From a checkpoint of a small model that predicts nearness at each pixel: 395000 training examples.
Rows from block 3, named by matrix and row number. Each number is 500 + 25 x the weight over its row's rms, rounded and kept within 0 to 999. All counts start at 0. Numbers have three digits each. After the name is the row's rms in percent of the matrix's.
# conv: 3x3 conv (model.mid.1.conv.weight, 128x128x3x3), inputs 16-23, a 3x3 kernel for each
conv.0 094:498522531494548518505487486519493506527488552509436447481534483518491502502458540488504492538508494485534494510512490524476446491519508488491545507515545455507475502513512467454490514468481517476462538522526498524516
conv.1 094:528528517494539498490512483502525524485553473469493511495471509499501512506481481472481473504496462522513499509517507488486512527477464498509482513506550523494499509479490507492469510503508489534484542548493521516491
conv.2 103:501525502486565465496496493495477514498497491481516502475474523503488535475494511565530526498534499524477519491491536502505504513485493501493520528549485477510558518494498513441489512495493505539505470554531477501466
conv.3 113:519510524514542511513518493521488521489505508519509496483508536487484522495495492495414463455508468494531439504520486509503494489495502507518493492484450468494520490489489474470510521478529536508460551521476511552496
conv.4 097:536533472515522497510497498499532494525502496505529490491448503477481492484522476532478480544463485538484476490503517508529528499474547503487520485508546491495449503491498514532485497502498527481540526511482482513526
conv.5 094:498447489482514505496475470486479497507528516497465480504515491504534471518475450552510491526454512548510512497511508526486469512454499538516532506534525530487511508478508509538521545578509496519495518548520446527498
conv.6 101:512544539502569536507477502500497489488567489477470504504490523507510462512492492481485492487492511496504516499478493472452459539486512514519486490529509463483489492506530508456544466458497485513507520564440508511514
conv.7 104:509536503498519505501490499496510489491499487502492482495480488528523493486510511482476536472488505480463501484506513501482509502502525464486477439511453500495472470483503485482514477525478507462493501464502519495494
conv.8 102:499498487509475519508514506499482510487491496489494478510488482514505481492509482513507475503528516480502497507500511495540507522512510502486482483525516446478520522497521477441522517479500487500504494514519496498494
conv.9 091:521465504522508470488480498522547496510535480483513525484486473484496521493477480494527508481555445512518481473516491489546517481501519446457480523450483528502502487519503526524486501468475494490471486498486461470496
conv.10 106:504548523542528515541538531484521516514494524499537490504499492492435438495457445497492497478473487492489525470476479460461484475474495522527531543518502532509508507526515535468567508535498511488507496514537530496507
conv.11 091:529539532530493504530527531463434476447392430471424475468465485473573574489521530489508492502511494512523524487481489445459474474497465496542470461550493514491506518518509515564546493519486517499482463519499507498527
conv.12 107:504506504500523515508515467507485495482499481482503445505480484529510478495494529490492516519490533511503493496498495494519487514465515466516530513503544500475457503464502497491474504476420495500515479508513509483509
conv.13 101:459499540523543514518521472532513534487482479527507494521508469508494477487482498457502504477494479472515519506499495508453487524499484489485498457564472493506474522495515478434450478479479497470517525488487499502523
conv.14 097:523466495464583483529500497501467493524507514476499507496438511489444508517547541453466518505461516510500473458512473492457456491482437553495505511527514526484499521496515507469485500484523465491517496506525534550530
conv.15 098:466518535493549535498553512507504474488526527488541479499491493532524480522482427523500502518495474523492464527481490574484514494430496477460499465522514500464478488488483429483502471509469531500516505477501500522546
conv.16 100:530527510480494479462505485482513508505522490444474517501503500510485507549480516480480481461490487479479496515478470483476494507526514520512518503526464452541526491526495507467491481463505465478519522509456504531494
conv.17 101:530488545511510487490515474496526519461502476446522475482497487483525545510519519509508509445511496496508494514519499454475477499472508516492522482497514495522532492486513530552508468485476466492468469513478487497484
conv.18 092:491499509514497486494537490461502457474530432462475514508502495488511547529485454488510480532508504487488492518508511525466521480509509481514480484441463499499489501513504482519478468460483507465495533527472497528492
conv.19 111:465492494485493501529528498498497436480395521537559496508498533490533528495416430530514510523513536491452455503499504575544514449429473485483442450512549485477491498502478471517446509540512477524517498458521514487510
conv.20 103:531528542518458486498491475507490483467453450499508522503473501502555580527526520440452498500562529516506499478470513469521482541519520525530493489518504484506517550549526488483458481454520477487464524525490481513485
conv.21 100:498507527497546526529506493513474509521514505493477483495490490508503479516476524538477482472482537535483505528472495472515499479524506507519519499500456504510479514501501535523542506499455492549505494510464523511480
conv.22 095:493520479490484496500519512496463514501572461501464495506497489501457511498508546477522482483506465482510512525518511504458478504519475482487487485537518526544495488486508492534517494480493523500539539511517545477520
conv.23 105:492471471516480485482491496503494529522494479504507503516530484474496517526487536564491489476521493496524507523527536464508500539491498467534549503505520508480538497502517499498519487502494499473505499492522494480489
conv.24 097:514514505520486495504495480498579516531525464508511482523473461495500523488509504501493492450532479485514446492496526439511486503534488481534541478527510442549501491523527496554526509463532501483507482472467532496522
conv.25 094:488524470523525537501521484497509528493539496527488484459518461515482506498507498507523519527523474482536498523530534486512479481547515517500509503504522511510531500513488509533524506485490523518467511505502532533480
conv.26 101:472517517516524501475520475462510490493523470496481509491473473463481469516477518485492455472501473509538491495500489508501478476520477499504442504491517510533521519510505525550525510540522483493504494510528522488505
conv.27 092:464484494463453471494490471507504490476496458501484491533500458526519495482472518508467495469468483516507505535482517482453497493504517498527492504555501508491503478545527519512473485462491484519518499552501513458437
conv.28 102:475500537494552505494500455480498491473528475500477492514512476496542484471465457458466507506498532492508523475488512535442520516542510477509505508532540501509509485508499488521485497478458509493514496503481495477496
conv.29 099:517526496520506519492524500473517481498471458467481476493467523487449527503534460491516486495493510479510514488520498462499494530414510524469501491500509484504544471501513522503471516486494499507502552507491515554537
conv.30 096:487535504526490513483514455507548500519520458491508480536504458517503493495481527512510515532484486492522479501502464489500481500498521502482521468503487479510521515524474506506459471499466492487489525513486514481493
conv.31 091:516486494516493499499472486482477529508539517504468483511532569464522501497548539533505526517530527520515480498523504482495479501520506511500471547530465483523472497492479488500512485502469502493513458476488482441511
conv.32 113:492539504481432525499489489483521524468470468494475493496480478506440429522552517493507483504481504491470464524501502507432459512522518502546535499448475500518539493527526503466532503483512515484486547536542476507510
conv.33 101:495473485495528511522513527479474507478501492510482469499483503520498507513500488552536532472516525509523412494517508506491493493518502500507512490493495504527497533529511510520546507528509479512525522522510536544516
conv.34 114:487476496532511488469521543476495447516495570498476508491538556515385418500484439478546511479453505497493506499497482484541525495464455484485478513503526522473476476496483512432513537576511502516472546549561492524509
conv.35 111:469482495522497514517499520494470520472434484501498475495511514490540506522519495530513529484537524497513509579541545504450459496508503491505496484525501451529509492477518500513528542579505530531463556575563513508476
conv.36 100:519500502496501521492462537466451471495475470457470501512499525499455477508474496538496502552526497515534534501515484497545473487513498529530493535542501491518502524506501541549531504522486490495486493512517472504445
conv.37 095:505494502543516516512473504497511476504480510517494499495518479515511521475462524508544493529579510544506530520510517546535521503529502503488494535495539504532575491513452505510499524513496494505495475517480487482504
conv.38 095:507488506523498493506537541493468517488511446507493523514497480488500524557485487482488498490480475500524466499459470526499535501464482525502495520498520493474535514460492543513463526503487508517509482536509513511514
conv.39 103:496541469538538524469535505501516469509503527456500485494510520478465477501521480503491492458493525482481519481524513475456531498475497495497463509482519506497471490544499533545517494522477500537498511499532514524502
conv.40 090:533454474490498475513488471485501480472465524497519494487507466510479538517503456473527509521505514498486554501479539519545508486466523501543529531544526506457518486490466447501473438486473455489467534526503500524468
conv.41 119:513528510456562552495485507510528536488537537490472495507462469505511464486521513491453485526474430514526484474503486558371474543519492517569519499501488522508486538541517493580580478478492496489525501481516520493474
conv.42 104:496504517492489467518499527515499489495464500495504500459450492497517514503508462505529525515494515555511500479535500508488501507504499513542504571495502516482450533517500498491499500494506534506486497491505539535517
conv.43 096:471526485519487522531480516498479537563560497491474521519480502499433437455452529508525490495463474498516520539529500501472481498545491510507560572514502488503546491513520541464536526470479483511502492515520461490457
conv.44 115:510544492526551496532516507487508507515577419508457504522481478528494550473467546490494536490456517499528533490464518434463523476537506498541508513466506498459531485556511545582496528519418508493524514505508486494532
conv.45 105:501527498507479501501485485479491487525506503504484491475515520476514507489462509519536450523513491462473503487490463518523491482513505492505517490507463521516454489520491511522499518498499521519495479503505489475472
conv.46 100:492509511461455537525465494481462510449460509464436508535512491501581488506581510494502461509539496494519569517485493501510470533502494489460468518509487489531521491486506494538500468472520509529520516492515511579500
conv.47 101:495536508483485542495457486475497486500482517472471500485475493488491429532455479486479469501493539544504483501503520489473460534509487527515519478502511479509485495532510493476546500492503508504488465489531461527528
conv.48 105:497507483513528494488497467495525502496492547501513501493508497509497487511499488536497489483514444472501503516536538477505499501517469473522500518507511507525551503536496501461497510484501493444483470474474503512523
conv.49 103:500517443507539512469506504522525495522527496489531528487520529505490507518519494503494555473478458482511536481529526501509514530505469503476462523497508525491493505511498491522510492500525527501511517505503509490510
conv.50 101:488519518454566500510499491501530498465510490508538516541505511524544516495536514508456487541408474555522488492510507533499521514482509498509517460537484487524482488501473440475490455531490514514484479505494544521516
conv.51 111:481538521502484480499530509481502476490492455475498478490473493500519509514502474474495466470540486488480462486476494512482559482463562507516493515530499481479522517490509497492497483520467485495510543488473483501500
conv.52 104:467528479511531492471500514516515500482561496471491507510471462495486449497488485506498483524500469493469514485541514457455532491492457509514470549476491511538515542532477504548491471499500534490523505532532493499537
conv.53 104:521477489505421498501491481501495495515436502504506501517467553505469532513463571469495495504528509513533467471547473458598444479545485484550476495501533481513527512489498553458478509491498490488492510538437505488469
conv.54 099:459495495536545492484525473506500511491515507521493517511518509517514476490473491445483491521527518504474485524502526502519515482487485513512548501500484510494520514505491512516524488509517524469529511508490498486516
conv.55 101:499471503514496512538459492502512511489490494492521494506506479482527489515512480466472448494508516531489521502503502511482494491505494537498487507510517460507520547508493529541512493508522484471497482524488504487544
conv.56 097:511467488542482489525524454510492453508573472503482507512473510510515495522472534482533522484469526471479520482556488513484539449509458515490471524535521474462532520511465544534435539535495482490501498509494516520494
conv.57 090:518511481555530487532526500506459469499530501466494498483471527500507485493498484482504527501489492504531491481499491479495479481466491505525495508552517519524527527472474566583541532555521501519509505536521501516492
conv.58 098:512515508504519485515517492509477492512452474506513527486486463508517508487515504418442531432528486483506512482503515508506487525499496514509531505497518514521523496525522493492485502506529484490517488460473501526479
conv.59 103:476490494516470504475435506497516483476497541472473469534495479478459480499500502493489492482492483514518486456458498553563516496472492468483476519519522530523496479498492479462543496500447473463462455507495530499484
conv.60 091:435478484486478493494454483477514449506542528535519526520505504507490474504475493529534472505515481458502538512466495533525482490486485487452476472452519498506480477459497485522485485495504487542530500519484497514487
conv.61 102:507470509482497481477501468506494506496524514510503472502488498464484464502513493537507483517511515497550553499509507499513502516490509505506474510472491487497598511502494517522485468517496520486512503498510518503483
conv.62 100:501547532512580552513516504502546501508520488486492488503481453503526540487477479495476484500497510505504532474452474438430452500468507512532514515536522529500479500559528507565515493510475472534514518551526518525508
conv.63 095:498499500516506492504500495517464517509500485498505493490532503481476499467490531514485432507492496482470466531482509489511482488495501504482505500469453524475516471503527540494523532512494512509538505494476507487505
conv.64 102:478467489490499509532519464509519522495528505505471505474481502466501503497530499466474468481524474453495478483512521493502527514530471472483468507522535501530522493475500478461490477489507506487448505527481520469505
conv.65 094:513521488535496493471522506476530482527523516503510509463476481485486480507500479507516512527491484497471492463521552533487472492494504507508496520499501512474527501499502502506513511522493494509506505493499512486492
conv.66 098:492489473494516473522481506512483524506516519513486505490516549484534489497495505535526483493509451504491494509503531484479487468496482491491516545512519512517486488507501498504503517501497539513476507492510452557525
conv.67 096:513452476508479481532484482507488508481466488529476477502534544467519564461499543506473499496549472513504500524505526462535494463500500516469470496516517485526549470476511504486479487451476511482485492557434524482508
conv.68 099:486489498512507474508490475506521498486493492488484488475497475523458490545495534481508497515525501491548531472487513477501516486494477460491540489472486529494528467513504480492511487488496522532493510527513514536498
conv.69 097:506498479494492482511497495498539507523520521500515513548523509514487497502498444515480514493509474494478449512503482481476474503490530476492555504500505484491506507495481449503500511530490478515539489513509508520526
conv.70 097:488493510493473497484464492499496465487498494498501532497535480519544505497486494513530498492506539513529517524526475529526513467521479502528527511490525474525523496492499503502467504487514480444506494514521502508493
conv.71 092:496506495494516484472495484486492511532510506505497509471506507491546513497508476453498490478520468509528512496498502517535496498487505527506513511545525511531487488474508514505519535508511457500549491491503486483497
conv.72 102:524512508512494472498506497491485511495513515470523507504534541528532550496477483475494493471537517468465500514509532474531537494495495528500503500487515453428449471494516515487494472500489498468490476507477500504502
conv.73 100:512509516512487520515488499505515530495496478494543521484521509531518463476483451512527521457474518471463513496486515505484512491453517498522486507514486524469507510502512507498523497506529476473500492483511519476512
conv.74 099:498473502498483461488494469496475525479483471507517542500488477521460473540529519512524481450458465465478504476479513540590590494502500509520505500553517494507497491530511483498445520504504491483457515511508503481472
conv.75 100:514518491516486513496503507495504485498451515522496505472472502467516529504562529492538523509494489500488453480477477527494478527476504489517496510544527508547510510494522513520491519489507490525450544465511488463505
conv.76 096:547507524527454510519510493489473485478484501540490495512508493495502515492524551504453486516514520510544527483519511493582537483531498466501498492542516502501516527505500506480544506524508489554478494564534540531510
conv.77 095:499524468507495474529520500537485514523500494513517504491517486482498464459504508485468447531470540481468487511449459527489486499499515486492521469495457459502481505492508505497501496523498531504510500549480511506502
conv.78 099:481480508517484512474476481498492519505470499494477470499503481483507533485554541511507491535475512526545482511504532454494473507515525527512510513492527513495512481492470504481471484474461490491489495482464485472473
conv.79 090:503515507491489531505501509504494502513511519505526496515487501526490461482506482500490481566473491522445514493484476463507560518444524510485484526494443522435462509516502502519524500488483467490519491474468511506460
conv.80 096:513478513495456487500481496511519501534540509520492467477491497490542546486462496449517494488503488489516536487491492508521486502504509519513496487489528500505477483452476490502487487520548489519518520549538473481518
conv.81 100:488492524469498516501476494509520545490530549499487519499523528493546496505507499477522488485490493484518485501496526499473510505546508498505510440486529463482513478525507470539511485482480506518550490489499574543482
conv.82 101:520482502508474514489515491495494512507517525525536484476486456494528497474455491485485465498548499541516475509496517457540483501470520505479507503526479518482474516485501504470515510484501510513489513567504520491505
conv.83 113:487493526481481511470482526490496491499493514517526479501502499525512505503518488494456518535479479454502475493503470519499495486516517489494495530495472506475471496482498486458511486509505518501510506491469517474512
conv.84 089:505530525535557547498532540499472506521462520477499503469492530451520531513539542530510489491542542504512503531519517524429507545514505509511457474516532487503451523512535489495438491501511468508511518484482488508549
conv.85 100:513483528487538519486499514507521526546505518501515475517493521468555539509559490529447489484521496503538500494515454507479498525481501514495484496515510465481483485488525508492489497497493531503509480508517531556500
conv.86 100:477513498479557458516523508483507486504518525486501479506488522520454460515533468471507505536463479499458484523514512518352501516492513514492504530468485521529490502489488480518533466501456504484509534581547483494533
conv.87 103:507509497496514490505501486511502497537541503486478483504491481473476510487471485496506439546512540463472508525511489504478494526500467501517455491508516509488490502516485498502464483461496503516523483492550459481505
conv.88 092:513473490476402486505469490492500494459481457473473469483437499474512528495503533471506517499519477503508471514524511453531473511515469454466472508497502512552534488513470477470467456443509490480479520475486507524464
conv.89 108:487492501448511478503476483503500489454539477470472525507515496488531528501498504521514489506493509487481481514512487487497485487529501521510450489483525478525519525486480497493513451460524518496508492471483492482496
conv.90 104:492478494496479503499494516497490509514533478514510509512513505507503518491498501529458513477500502499487540486513500495529472504488499525495521508486545522507527518484513478413486501524514478522502481522519516520479
conv.91 102:490506500469490504465508552499503546487506516499524511486503519492506499498530536473539565463506477494505489510517501512515488493536503516493534505535505503529464532476511481515535497493475522511497524519504470496476
conv.92 106:486522523512506503511512527498487523524541533513552515511498502535551518494493451520509519519519512471513500497497495492512526498495503495469494494514513507495502531489518492460541498509496468477513515538521492531497
conv.93 102:482482488513483466513455480495533490494583476471403529501490450512514535484544478494506489511506542485496502508511528507517549514504495504554532513524481494519535508484504525523489511438492497532477470503527508547497
conv.94 115:474503495465516485496515525493458526467492521507541494506550515512540429513511473504473505505487469503487513526487516584433521488450504469454518512527487530507465486469516458439555485549454532485510513496510506481489
conv.95 105:495474510481514505507512490530515500530538507523504503465490500523518527506460508497500501523556505463491482467488503513499505479508517479487469480496487474508457493503525512474456520466490493505511513530512504420469
conv.96 092:505484499465500479504485523479516512513481532508492513502481487498495459521505481468481515478493484475478490477486506519502514510480468528501470500487476487513519529499495488400478491436472524507481529570511513520510
conv.97 105:477508488477497495512499497488498489497484518509500533477460480517497517518475468492505489533526519497438487491484522495509547456499527514473494482500510512509505463507487472502462501523509475529471505533554528508535
conv.98 099:502479471499497501490507517499506468485495470480473501493500493511486493516514524517475481471539482486524544490490509500463501510502490542495495502494487502492437493503492504530496496528473511474533499501510489501484
conv.99 095:491501504493459503514503523495481477500435511500462517483471494448488507510512499484501517512527473525532527464469512506539464515481495537511522507561515526478480486521503504480518503518466500531517520535556479470531
conv.100 093:506518465513467505524510501478482485506492542511516475518499524500542518508485509494481512488448482497521502493488517485535499485481497476470498496482496492463467500516463499500508500504509475503508534485500488465491
conv.101 093:489528498496483474489507507501511477493497492497508525535512534497486510505509511447522472487541476528501465512498472508482481496464494513523530477493525530497531496478499481479529493484519506523502509491515481492499
conv.102 088:473471506469484508533465504480475530494437484451443486501510469504489506464515515459520493444531491523491487517475506476458465510481503478500480506543493494536524486518531538477485530485514492523485471537498472524490
conv.103 106:499497470485463483508502508479503475507495444462456498520468481480476505487456465453541520516456511514534533503505493465436521502476514594511504539519517509511511477486480504554471483476479471557483520591510498541482
conv.104 097:499474482487459508508510539477469488492453447520510518511518523489501496491495480546550542518490516536543552545478482480485478490491513477512544483487514515503505494485477508488494520506458528551516475533517513507518
conv.105 095:480476517455472467483515480471470485499484452501521486469469496524466521528461464490495513492517528506487504491485489551485456523477504496472491531495486494538535524483497471488452500506496512512492532536524504475504
conv.106 099:509522486491482518489479449523515492509485506494497480545498472525510505474484531484467511506469486516508507509476485489497504467483507482520511514489481511469495502511546460481510517477475481502507500514499523490462
conv.107 106:483507519460479506528497490538508528511500503518472511520526470474488509478448536526494464471543477473504502481512492487461499498518475481466490499539511513477493474490507491468466567445506509504501478516495471528495
conv.108 101:471472501515481493510502502502505513501511520520494521492504469487489470481488482507493512501457485483462497540503484481479511530503507536510529508472481508509465489493518511514481542490487507545493519528487494478481
conv.109 093:464490516493452480490490512445463502500518450487448495520517476496478466468495501539522511533518521484481512502505494518511502495487501504522497493561513549527512509499498504467511524522476503474495504595483476506504
conv.110 105:460514508500478502492510502482490491535514516509526510523493504494496485473528492510491497521500555541495464518513495496491499515490521492514483524507533525542479486495489504504504508523518498519470477496494478506524
conv.111 088:475524509483546503511507510484519489485556462503495502516521516492480443467448502500485536528528544528525487488484497515426537479507495522510508526556511524502517486491506500472516535519497499515511515520544504531477
conv.112 104:505501508496501498498509508493486495520507491470505514511508473489500516485488459433491478502517490547503468524505490533512490492499510519495485502498506499509513478486481501531504484534491477475546479532495489491521
conv.113 096:497474493453506542500525523495455523455494491497493495499494486500474506490555521504524536501441498515515516519490519517542492489423500486488503529508516481488488496489516473455562521548488511507484494561517512508520
conv.114 105:487501467500543518519514500508489520500538488497502476511500509515485498513485507538512527495519481489462547525499510481509497505515501525496511501513511492521519507514494531545497530520472519510512522531505509520532
conv.115 094:488461501492476504523493514495488500518472505519503514472494516479422451497483492542551509503471480511484479497519470479502480518523489541500492471525531470501509499490499498488465531503506501525480528545494495546472
conv.116 090:497492484494495501485524481482479490504457516502513494491539523496476497512518469513478493504514517521502477490495518514464523499484514507509499501572529480513531478477500499527489494486475510486478489529506522526510
conv.117 108:499515481521493495479480499479503478495433522506478475519538519529517499499584458488471461501532496498482485510441535514432550503496537465457525501487481505488497491496494504459533483446503468495469520522487491505510
conv.118 094:489491499492484500485516524504479513497530494478501515485489505506521513515500500421461473493492544500479438480514502525496507488536533492465497523489458503472457488491498496515509513510493493517479492504506435507472
conv.119 092:518494448484506488484465486502491465471510475476485461473494549497527588514537495502496506485509518521498496499531466493481498507517479485490496510550529498517467505521487496520510501518499504535470514477508513499477
conv.120 110:483492502494520478518472479472503496481499535511461503492493490484542464498499457541493522474550513481464502498463472523454528461522514504517472483519461487494576508514518477542526527503515522540521503541508494509476
conv.121 104:511488476494496472492503494480522462480512509455449519520509525482520534466529510500513506527504478521541522490476498497534493517488480492490507538538529508497509520509467510530502446485507494533503485468478482468542
conv.122 105:493515504513493488522517502512513514480482490469499498504483477502515502486475499560492450516490408485539477509534496482492491479462481461501507527509521483520544481532515470525501493522493485488509521493490511518530
conv.123 092:514516510493533508466496502496476477505526469466473507519507527483544515491505539503469476489517491514482515522481468533502486532511488489484480482503518488511534502504478540522492493509495500475511485460493527524519
conv.124 096:497532503495542512493490523512527528507522523494483479516518537539505498514499490505478493494488507495511496504509489500491521515496517491515503534505483468478463485502499517512514491507502476543472449507504519510470
conv.125 101:471495480500503515501489469486504518491504520464505481501488492508464474533487446509501516487488551499462501498531499502492497519497511491537523523512522486496485496487506527484482482510499517511476456482455489466484
conv.126 098:494491513501510472506491509472509493500491514500499513502513520502536472473524568466459525484466489500545471490503477490518520461478495495507503534543468535523506500487470532507500490517518532487490503504502545459446
conv.127 100:471467499488524537486537510506477513488458536544509495492465494492516473459455468516465491451519493495558571478524538489489459484493486504477482510533481490474473511494483502460522504493512468489469481532463465506517